python train.py --encoder_head_dim=32 --encoder_patch_size=[4, 4] --encoder_width=256 --fusion_encoder_connector="mlp" --residual_init="scaled_by_depth" --shampoo_beta=0.95 --max_grad_norm=1.0 --epochs=8.6 --lr_schedule="cosine"
Rows from block 2 of the image encoder of a small model that answers yes/no questions on an image's attributes, named by matrix and row number. Rows with one number belong to one neuron. Each number is 500 + 40 x the weight over its row's rms, rounded and kept within 0 to 999. All counts start at 0. Numbers have three digits each.
After each neuron's rows are labels from the 100 images, of 14976, where the neuron reaches its highest value: "strongest on" is what is common among them; "lies over" is the class under the peak. Only what is clearly more common there than usual is listed. The data: made-up road signs on poles. In brackets: how many of the 100.
# fc1: MLP up (encoder.blocks.2.mlp.fc1.weight, 1536x256), inputs 104-155
# fc2: MLP down (encoder.blocks.2.mlp.fc2.weight, 256x1536, transposed), outputs 104-155

fc1.199:535587471547573509520498491456552486510498556491493455403454468471463488502473501463523488542453446559492461488431585507473496464527435539461478446525545488
fc2.199:470490598508568503577489565483439483479550480442520507514499476465434495467469470592423527490491456472492454590528492486424530517547502453468512467466566484
strongest on: teal face (35); yellow rim (32)
lies over: face (58); rim (31)

fc1.552:534502526456465516516533470459507581491612528429481506574456533479427526466455450518527530524540527569513473449560559461551512518450527551515525469548534499
fc2.552:496557518481490431546487514459514517446524528502465469476547571566438525537494470441497508493521504492482540500473607459515471552504517507506510449485527446
strongest on: brown face (78); black rim (27)
lies over: face (51); rim (46)

fc1.264:515434440529505492458496504476453604498427493487500490520458469560479575462458460459497515513504481578474415517480508488456519467499550479482509455418544514
fc2.264:508447527518501431539584442560461442443492507448522443535456568479426552483438525540424530521504513547522466464558566527462529493478482533461547561520534491
strongest on: square sign (45); blue face (27); white rim (25)
lies over: rim (47)

fc1.593:452444459502585573511432461539448434508467445502535522529453439517438468485526478507554507525525505513526525554491506426474510523534490467481527525489498473
fc2.593:453539472542533502448484457457545454444531476550508502491497490518425502430496531493527494536512483422513472474525502488471516517551477538513547483498552508
strongest on: teal face (78)
lies over: face (73)

fc1.599:506530434495481483510466505472521511453514561523536497448532510499482506492529481524479543443432523453474447540538474476519503466596546476516524551523587532
fc2.599:523566587496524458420407472455469543501509542519540461480521521403530536496496492520524482478547495522535488481500458497425533515503552548486534540537454477
strongest on: purple rim (100); red face (28)
lies over: face (47)

fc1.400:522459551569489556579528446484581466516512450606437504522510488440538490514539551490511580524518482488499500514439511534415487439485464491453443564446492501
fc2.400:525522481440507499558505510439487439527553499503529427500539458560541531509484496557413422474469525468532505523493471512435581519499552469512560504425505487
strongest on: white face (40); pink face (30)
lies over: face (74)

fc1.655:494501471462516431536475443561604517444565437545511537518491469509568463487399444499491448539488553538492441526512458481503503466508446487501486456527516468
fc2.655:553494525412523490576502503447544483515461439494471517504494522530505499469462544504544448543455441511512514472549456433485566499515503463455498521513487391
strongest on: orange rim (72); red face (31)
lies over: face (45)

fc1.691:485423459479542459506511452492510444498510509502521495489544483527499509467523513499405536471495502462564554518477484419520476477463529494470443525451507448
fc2.691:436521538558515448514445478469525454481499517492475554463493461511436478537533524513464511548432567515513465494461409503515469490497430506502526548535561515
strongest on: arrow up (36); black face (32); pink face (25)
lies over: symbol (52); face (46)

fc1.416:510603534461413516508516505555412597434504501449468459516473509505447550578508586392517526477461536529443473518516519555460493510553518526474525481545554513
fc2.416:552529554510539503427597538476618532569466440514414518499540550548545494514563471497451568568494552441487548491473575538473518484545488510548473504428494474
strongest on: square sign (73); grey rim (31)
lies over: rim (42)

fc1.91:491523534473472458497498404472480476571489487497513502497474473487472510490488494490473583562515400420505539494502568505508484512464444535531456604432461487
fc2.91:493478538533518520471522481482565481530504505470503577546470547486471509522547548457458444578476488479526468507517496513502510508483473401504495570523497538
strongest on: arrow up (40)
lies over: symbol (69)

fc1.7:495542495411504414578468534560463512578514504520483458518534477475480523480437467499501517532472477520490462469483485505473488500509527439551465462417535468
fc2.7:563482546362531598567495544485511485497498543528496442487516544485515507493508464531475581554537483466513482467474498475528478483576504423520557552441522491
strongest on: red rim (99); circle sign (45); white face (28)
lies over: face (47)

fc1.266:490463501439492459516589442539516495443522473456452469548417511540483452549545512432504518569468538545436395489495429511465561530499490505489488507562519532
fc2.266:508509495555529466494564539498535571514519529478485503535510531530550484508539499399493508528441541443471507550494511602422522496525447453575481518565521476
strongest on: square sign (88)
lies over: rim (39)

fc1.572:437522540482581552538476483482486541509434438468532455462468485513546569532461563431490552525492439502459504496523547496533417488529529523456470533531523491
fc2.572:492492509440527502462521482474507435533501451552500501485535431560530458530514453538560477557441485555488621457481433524501517559486471502520487541520510416
strongest on: green rim (98)
lies over: rim (74)

fc1.203:515469524497525440497525521482482493523512568496563509425494402469466506436497471539491471468478496511534516517453440492477528509516438578511504563521503492
fc2.203:540480530524496443534482460471424524532461468467522476411530448498504535478503433532481470466426522491512520450579488441567464505476499472475542533515443518
strongest on: orange rim (99)
lies over: face (49)

fc1.596:538498474504444523494504503537552480509471501592518408456494527525514478584491509446434498423490537489487546500459541495486517450517475600544526448561569539
fc2.596:485434473443470557551507526484480442542500531459558519519457441545499536525530496487545512395484507477522500576479492471382589532528445514390469516487504469
strongest on: purple face (34)
lies over: face (98)

fc1.661:551522496527467482466556474483549504483482488540504470497478504500416471517530466425585489520522477458524449528559569553588496475488542473474527536539439478
fc2.661:531496442474563505518444462457578557475490425531447507520489557580469462468340498560528459507503444472571484418492498445507495481542488538517482457490563571
strongest on: black face (27)
lies over: face (72)

fc1.526:536420489499436494444467539562530466571456467487567477493478455466501419546491508540456521491583492493497465503544566535460513448436515498557487503506455435
fc2.526:550507498490405484502477506439490491514482449553538516547495497447518443557503530548551520551590523527522496499583485443488532551529479489470488512477504475
strongest on: red rim (25)
lies over: face (86)

fc1.488:480558513516502492499558506537469469531534501514517529540512429423449530564500456505548485499510500510514506452437477541475504515503529516505439448387563473
fc2.488:554488537447517521494519556439403486459465554497527499510489510485489483541463493513483514516457511524486495490541390491517524515522546486502546616480511484
strongest on: red rim (99); square sign (52)
lies over: face (52)

fc1.701:484549473501508492460442485557557498397489462459483529451441491558521554517460472515539555483544418509530462492465564501554593507519488533526521436441517465
fc2.701:516483502492491493566519493461535503441494552449533458552491521506603488500493545447500459466531520560553533472543486487492508537500456521455543459471504486
strongest on: arrow left (25)
lies over: face (96)

fc1.758:530546483529472481471479514477478489475457430524472434505456489496500495488496519562471488468549566485516508491534532479493535444434460492510514504501577483
fc2.758:560480485474475472513497512429503488456471460545528505503437485498567434511449487484520532518479505512428478467601492495535591566489486459506519496542503450
strongest on: pink face (35); grey face (32)
lies over: face (95)

fc1.755:541464528562527495466476473518513486518509498531512490489406499537405458458505432566513462561517588472540466494412565515550535501444457512473499481505459502
fc2.755:462501491477435539504501527483433462403497510489526491455486504540501548465470481479431528531497491483530533500416501499461526515450565541502478524517528433
strongest on: brown face (63)
lies over: symbol (62)

fc1.405:549443540414480510499482483477533516544520481520503507492496501522463537474508549483408475499463521484488533522552448511464499480479523462507498594501492522
fc2.405:541428519482511527534486507488526440486438440552482520472484501514528514530427492541521462503452524475444521466519520507447487548536541543516508494546511503
strongest on: struck through (58); orange rim (47); hexagon sign (43); rim: pink (26)
lies over: face (47); rim (34)

fc1.518:528497489482452466493552498587512565564485545509457510508509472521500506465485499527541450508465499598498464523479459479466437514493484514465471508556448456
fc2.518:483501514481531473501507491523480442527469548490530516439529430451537532466434498468485396507480475508537518437509508401545519537491423534553504475560489515
strongest on: orange rim (100)
lies over: rim (43)

fc1.475:492517471517470472543511416525456528494509508472501481495455570517457532579534494383492508503500429534487461445487497465449452525527575506460515537460457504
fc2.475:452516542504473426507561522442496393532478421516453474514531520519528497486508534517498615530418542513508533555533492500370538537521513532456496511535503475
strongest on: purple rim (25)
lies over: rim (33)

fc1.626:485493472539528529414442418467516510429487495469525466544507446547507496443472454514486492461536529472452521541506557466480458464448525477483468552467555513
fc2.626:554512431438524556514546439532460501489570470491512494503476439502512522474479537481509492469522453451496463480482485557518492595517548559469505512512467522
strongest on: pink face (100)
lies over: face (97)

fc1.485:513530418497510444476553547515492490546564469531520503447482481522545464513493569562495421464457496471506553540490530589477474489413503477494448503524529481
fc2.485:500488546482567482422474492467504449507452444564507529572487411510545526558522561483565523484434501545448520489509434491472547510463496430473523565484477549
strongest on: square sign (63); black rim (50); white face (38)
lies over: face (77)

fc1.80:449498475502505444463410474480479505523539520539541500513565487492419419516480482494562457484449483538490503478499460440508471579438459488416475489412453541
fc2.80:532520520494511529587496453461497513458451557428549546460539523496506495559478550564482534574491460502478482448503430472526597520498441512478493561551462574
strongest on: teal face (84)
lies over: face (84)

fc1.222:491466463493476496561465578528377491542512498549522491549507544544484439461386496535558505528564559500541478440483478504442502451535525451493543442560517484
fc2.222:509501439481496553516552488608447563490550488509568550514469567460482467455480506521553501538600548497518519468470507586537509446446491442542476493501481474
strongest on: purple face (46); white rim (26)
lies over: backdrop (100)

fc1.460:494480517518578498522554551549516446546484607456507498484502559523518460495566520424573520484501482495514429487465472503534519540494529504461453497527489490
fc2.460:488475519458449466516444508541525468482505474472528555448473465487471480513500534491490495466531471499433481582523501560475565536469481509587491487478475556
strongest on: triangle sign (53); blue rim (25)
lies over: backdrop (100)

fc1.350:491530574480545458521550501495487444526475492416435523467428473501430482478548439473518532487507508474496406518565511488570458443555504513511558540493484468
fc2.350:540533554607535542476489469454551492470435487508540495457484517552491550423454484440454490476505523466447467489489497421536441521545464493477542500508537429
strongest on: red face (43)
lies over: face (63); rim (28)

fc1.204:518509474491541440514487526557520480519534514534505466448487487435512492537506512439527458475498470532492494504482484482508526495490508495573448487396530553
fc2.204:606459506427567487553543538428491482446523565497463520532487558456487538501449516523428507510514444527526480485488430515534521519541524474447536529462471516
strongest on: red rim (91)
lies over: face (45)

fc1.52:525512539533415479508496408491512515479513512497488493555513508530515546480452530512470443461515497510477500533530503513532466527553488588447505520584468570
fc2.52:535475538486426500532550519466474483458501579499429496442530510459504438431453459519454508551511501378454538422485501533460524492553444480504562532526544517
strongest on: brown face (60)
lies over: face (93)

fc1.142:542471493483494470479433501559482545457535492492513487507511410447471580427524517484501457524480491462573475479471469464519467602508529467532470464549545549
fc2.142:484510536517471536538439404436460539485496460566490471549430486472504562413463432501505504506481468480535430499440438487524446494458559532473561578523494529
strongest on: brown face (79)
lies over: face (99)

fc1.10:503436521445513484480470496485481484518587475555506543393538516545578552496470451538452450466508514583506479561561566448521505525466549511513460494470509557
fc2.10:439436561522549463438535451414503427508546481520473502508562487535531446557511521431556477478433455567451476448535537458500505510479436474549525521462435520
strongest on: black face (90)
lies over: face (89)

fc1.659:491494445486525450501418481487432543526500496493477474462498513471515469466529530438526572548512477543521461479516628532478492528486485430515547581442441511
fc2.659:523519474387508465461492433463485506460545518466447421481517441479506435481537523466518493517535503479513419446505530506521483425482417503521500495428440513
strongest on: red face (33); purple face (30)
lies over: face (92)

fc1.124:543552422624448485487416515453533477551508513520504476526501497488478541534477463545452514553429446515532540472517471497482485498458495477472497486517476427
fc2.124:410489480461528488485540483422503471484517515450486444463545451518499580551494474511546537494510424390485495510530523483467497496499488509508497517511507452
strongest on: blue rim (39); white face (38)
lies over: face (66)

fc1.639:469534492486548498516491537485494528490502474536529469516514505454537468519479510505475493482498499511445471456576568481531530435542515528549502529506507547
fc2.639:494535529455512480523440461465477544471539525486517425458508510501433485411447531525505468472473515524502467484520495443507511489455540484548558428484471504
strongest on: circle sign (44); orange face (30)
lies over: face (59); rim (40)

fc1.218:451571439453443470519574576494560477544503598546491526562486429530480530581447517499520542482499549573511495460496486532471491534497519473451481443485560472
fc2.218:557521556461488573483461617458431496414482513569465439479527507463459512451519513537491445483539487504464553500455462452502560525509513437449483556534510481
strongest on: red rim (40); yellow face (32); drop (26)
lies over: face (59)

fc1.207:471469507472483452497534495492504493578486517477471537464495517493468465485578487513559522496528490462526497523522514488455434463515559509532497590461513487
fc2.207:485533519562530510494439498445478547446511556506521512540467515511503447477471482532470511485487602389514434518566439456534544557495514515490481605572485493
strongest on: arrow left (42)
lies over: face (81)

fc1.95:523469425469548547519453539595480453526492485447493454495473570539526532507556524518523510498514537421534403514520491543534422447465515457505557544454546457
fc2.95:453516568474477506457483446544543480516510456484556509489467493508486527511483499531482531487463515533422479484475494484474564588530503534446536506596548452
strongest on: purple face (60)
lies over: face (100)

fc1.304:525475459577472492474479554562449517496477558519464508493535520489409477481557525472463489510508529528439503446515500522504485513540476534523538607494454452
fc2.304:449497440518510530531487556484503435453537599461499487497507567553522475495463508499507475523496549496507496478446465520564428539485590542537451486505533488
strongest on: blue rim (34); teal rim (26)
lies over: rim (66)

fc1.551:468536541467480405593460559553493481603554539570481432500544485476472541490471483496505566530450496499508470491499512509524523538474530447515465476416535482
fc2.551:552486533357524596587484548437529442483509544529495468485502537501488494501487483494473554555534467490495502513473492453509459482569487459496536555440554497
strongest on: red rim (98); white face (37)
lies over: rim (27)

fc1.447:490450511526466436463478493457465489459446524481493470506560514480502484431534516477464502527496571479555505495469612483472558496461524436445577507413425475
fc2.447:472447444433539509416468524523471490532518524492468447473507498502517446483549541520435526497593510430542497430554552487526501499466516536486490482456465504
strongest on: black face (67)
lies over: face (61)

fc1.752:438633522503479491477468497499482465523575506483493429493461452513538571486522488523509396474488465405517510521478464486520453518420479447483484531468537517
fc2.752:516493517530459472479407568547468469575429585503500474519484524443499490473536522481521545482493504423549457490477468546491491532486557464458536506521480389
strongest on: arrow up (59)
lies over: symbol (64)

fc1.699:460440429513451542541447493514475491506521515575491452590440422519538490508501526496475512536454498501460472535431508448495498428522572503501489489500524501
fc2.699:492504497476485548473504546474536435466437604486479500429505593563479562525483541577524461503487498497482531456499474485399545509532455516490514511527524433
strongest on: red face (68); square sign (47); white rim (27)
lies over: face (62)

fc1.667:465489536517447456559481473451525491493480450523493530476598551497496425499473519512457420492471481474508481444528505466538518480483519499501470521581539598
fc2.667:528495454529519443489513444474534444528490540500538456502503484496532525486449487496411443436488531519493512477497574461502494457476480526471495474494504439
strongest on: teal face (39); struck through (38); black rim (28)
lies over: face (65)

fc1.140:494458558512485538569492542464526441527486566450545462507542528433538505441477475515529526484506521537471527508467489494597603494495474540528471361521519440
fc2.140:459485466545444532505479535585524420435410579492472513480535515407520496479530457445520491500473440455548517565495503534502563496481523483554503486469492508
strongest on: black face (55); heart (31)
lies over: face (59); symbol (41)

fc1.252:507551478525475450511507495438467535515487491555540525552531454548520432492463527534505502491461514431465422506485514509470503453452438514489441458517532536
fc2.252:518519530481513544523528478439475524514523386513491558488525505541487425561576483527556491499472522477448554485533538519458495468493496544505462489458470451
strongest on: square sign (70)
lies over: rim (62)

fc1.514:503533530508539518507535436429528503510496410502497483527430558534539453514460510463464457592490441451474481490519494412521463494468469536469503471550542511
fc2.514:513503504530501501481424443349554556483457415532538481506506538461452525497472451515451470488568531577536461509527465473504502514585446518499519520546554500
strongest on: square sign (46)
lies over: rim (79)

fc1.459:470509441542506544484542473477506510482538496521465510478490479532566580469452521463491426408431463533507488485498536485537424485422493539474412491466529462
fc2.459:438511492543558515422500425449495500521554482536473519597502494490543476515456493554553542514411547554527575480508540512463515475540492464449461538504473539
strongest on: white face (34); bar (29); heart (26)
lies over: symbol (87)

fc1.654:513509483536505522431427525467493474517499443526560513511457483491436508499505550491404503495515548563441486486510566505471503488522488403482509518507578534
fc2.654:468481462529440447491448561534431557484531537516555463497497542496472478389537534565507517530522503455450509535528518496485540494490553449489506489397484528
strongest on: purple face (39)
lies over: face (56); symbol (42)

fc1.570:523531483496566496493464478508479494503544524502455568519494523510477553457439507478535514538552533555491478491609556495509459477490515505531489599513477481
fc2.570:522488493453596456516431480436556530462499515502507461490480573549445433525482538473513485505501570460447535487454595521558515456519535557557557457446500435
strongest on: circle sign (56); white face (32); teal face (28)
lies over: rim (81)

fc1.26:471541446512550427584490447489593488489458529465487465489498536490503513456474522498511499410473503514473481548459475378472527430514517445488482531544551480
fc2.26:479522498485446465550460508483519461491459570511519509414497548441511465508504517507446513501483494457472519503474453494437538497530575566429527508528410504
strongest on: purple rim (100); circle sign (41); white face (27)
lies over: face (64)

fc1.314:543497409498529526532567486506408469488538519550455527504491517427473499484470460494502553507493504549503484510565537447511501457469550502458496501423513525
fc2.314:537503447554478481494547440524541508517551518508503561457596571525542459544475529542470526558505511444474517472527514502529497501522482504537511576541423467
strongest on: black face (26)
lies over: rim (41)

fc1.660:516491444523512480495463480461572543516562504535542477457487511529575447502447434415432499511470487531501559530447543478508476516519513490503473500461474526
fc2.660:528497479494460469511547446417486524481513443428534516484455471496465561527487511483462497449425542577560517479510516483504549504533476481504494576496463498
strongest on: brown face (25)
lies over: face (63); symbol (37)

fc1.77:514483448437612512509519546470471506517426464468471513446468512529446420451524510531555546485506535444538469473505492551453464438501484497494540501503482548
fc2.77:461514526563502449459563446472387498426522528501537485482494539507493463423518486484441496501447554520501450496485462426506540573514516546548470592502478468
strongest on: red face (33)
lies over: face (63); symbol (36)

fc1.33:530490500457540458487508435517482567492508471439461469515548520502467474440515484478514548498478443537543483447456588488513497466558476462524536611467522475
fc2.33:498507503501546481481419381455412493486475531527469533484428505506573490506543513524531529482464500469429497464562457521463455523549538544472551545531500558
strongest on: white face (88); triangle sign (44)
lies over: face (100)

fc1.578:517421519443517460456543492490482431486494498436541514426459494479488478498544532468573508491448516514519475506406546492487522465502542492498528454452481507
fc2.578:469517462456495540441494532576581426491489518473482552494486490497481484488553516496550513485571460493504482507494544513534544512418515498570459402453445528
strongest on: triangle sign (44)
lies over: backdrop (98)

fc1.197:472492497510552474591504491546472505510491401579574473500454490483492430524510464546493457433455468502453555504479451472457532484517528526478529542530478565
fc2.197:465536447552512558486567612485485505471507545520526529479496467498518516502490479484486580502489509448399442539516481504474544509501517576457470502470507468
strongest on: teal face (86)
lies over: face (56); symbol (33)

fc1.232:537499502546471530482471502518538550403428503426525492495475498498476500490482447519556494508535547578437460506578532426455508461490446488428507483524525428
fc2.232:481507503492527509546566535494462463425466440521518486489426465540498473622444480471549505518490473437442534524452413504441529542535511514511512500515478489
strongest on: black face (26)
lies over: face (72); symbol (28)

fc1.189:549526530471552507523541500505439511534540524548499520464483479463424410486505439516500495423450449537512465531418502508516463489483551450419536464493508503
fc2.189:511491547555420421486448468481484497436497560487503455462531549552569483565500455440471477488441459490488520460462446503457467444428433435434517534493564485
strongest on: blue rim (95); black face (26)
lies over: face (46); rim (34)

fc1.653:483428575559496514515433449470490442533517440519519567425493484488477534528468552492484563520466522438494545484506545468503476462436498488456481557437506423
fc2.653:494432574539597497470460480503530451500474494524538507411530493478524510545509512484510455585469526439510501473542525545497485512465474539486555577505428541
strongest on: struck through (52); & (26)
lies over: rim (29); symbol (27)

fc1.354:477528521503471479472484488512577496418501569516478404510576575465547541502565493468553486512464443474447484508533602453481465504506466521504481456509490474
fc2.354:549477510516540423521487589519429472526512534506480523414508466478525557484497521466471582500512599539523552537548485518481578561484552515494494475554512451
strongest on: purple face (51)
lies over: face (80)

fc1.214:527427478527527506503448449444503486503539532560483442601460472498463571521456446532502495507507528529526515501457544467512461421551540512461572470511519541
fc2.214:457486488434482444498550529517530477534496513428544507541558511476471511552522491589465536478514521509503494518512584533503542560484455536527506519577520461
strongest on: brown face (58); heart (46)
lies over: face (69)

fc1.19:492504526474515533489520505520498517481495498531438475548485559553455484542531505507485538499464514577373393554556463508482614519508501560498416420545515542
fc2.19:544529475503410488464537551544499486482532562525466486469498440486534541567534513452534534504533532548363464472490514577521519518543517538525553406479498522
strongest on: green rim (30)
lies over: rim (77)

fc1.20:585427504519506519520414453471524486440545459501477569451492527565616533421488504422515463514490537524506485569487606431467604408496527479511470464445513507
fc2.20:442488508534524466526489530502489433537508434525506457570539489512508472556518482504564555521424533510537472518516562470527564503468516472491488547494407561
strongest on: black face (87)
lies over: face (86)

fc1.567:544497497473489457503458517497437477579524471465511484423461462532488570495469472499492500513428407496548570529484475499529459522481443555446441549556430440
fc2.567:609528506509493552486544552544518497514496512501504509502415524528501535526520454491565535538477452444477569473494426569480558498546424494465478550529499506
strongest on: green rim (91); struck through (37)
lies over: rim (65)

fc1.648:525519604440526555505480486527549431538569547507487506516453522472468543454550526475472513512501453505521527503493520505523510486462529507500547476523549531
fc2.648:517500592540572487522513557516503487488478470491495491436568548593473485417511484458495507463494465554483549501489533519474446511492430444458475472468595450
strongest on: triangle sign (42)
lies over: face (50)

fc1.308:514483546523503496504460477518498526414529587455538495495490498466554505510441508515567531470508536515532494493460531457427516481442449447540514459501488512
fc2.308:448505459461470539497477561483510513494511488538421473438595482496575546461504510532468517474515522521585456507496493459457521507446537499550450466510530465
strongest on: brown face (58); orange face (26)
lies over: face (100)

fc1.482:518559538536536495592505443478493424501401469529498467408484452502450498512519414500504489510507403537519529479436502481523436470461520550537507490468470492
fc2.482:471537558511427442504466463453492508462491461469628481494437459528453464596486461473510532455531559469432492557456477466506525521508481526484537550474521508
strongest on: orange rim (41)
lies over: rim (35)

fc1.427:496546493588446465544479471487509549496564460522499493561487410474497544456481510530512552521508528535500534476529538523513475508436511505473529437533567416
fc2.427:560608470423453517481476537440520422484545507501457538546443517516443519522568481593470547531536452495415535540499418491472519587509541416499461497440482500
strongest on: red rim (45); crescent (31)
lies over: face (48); symbol (28)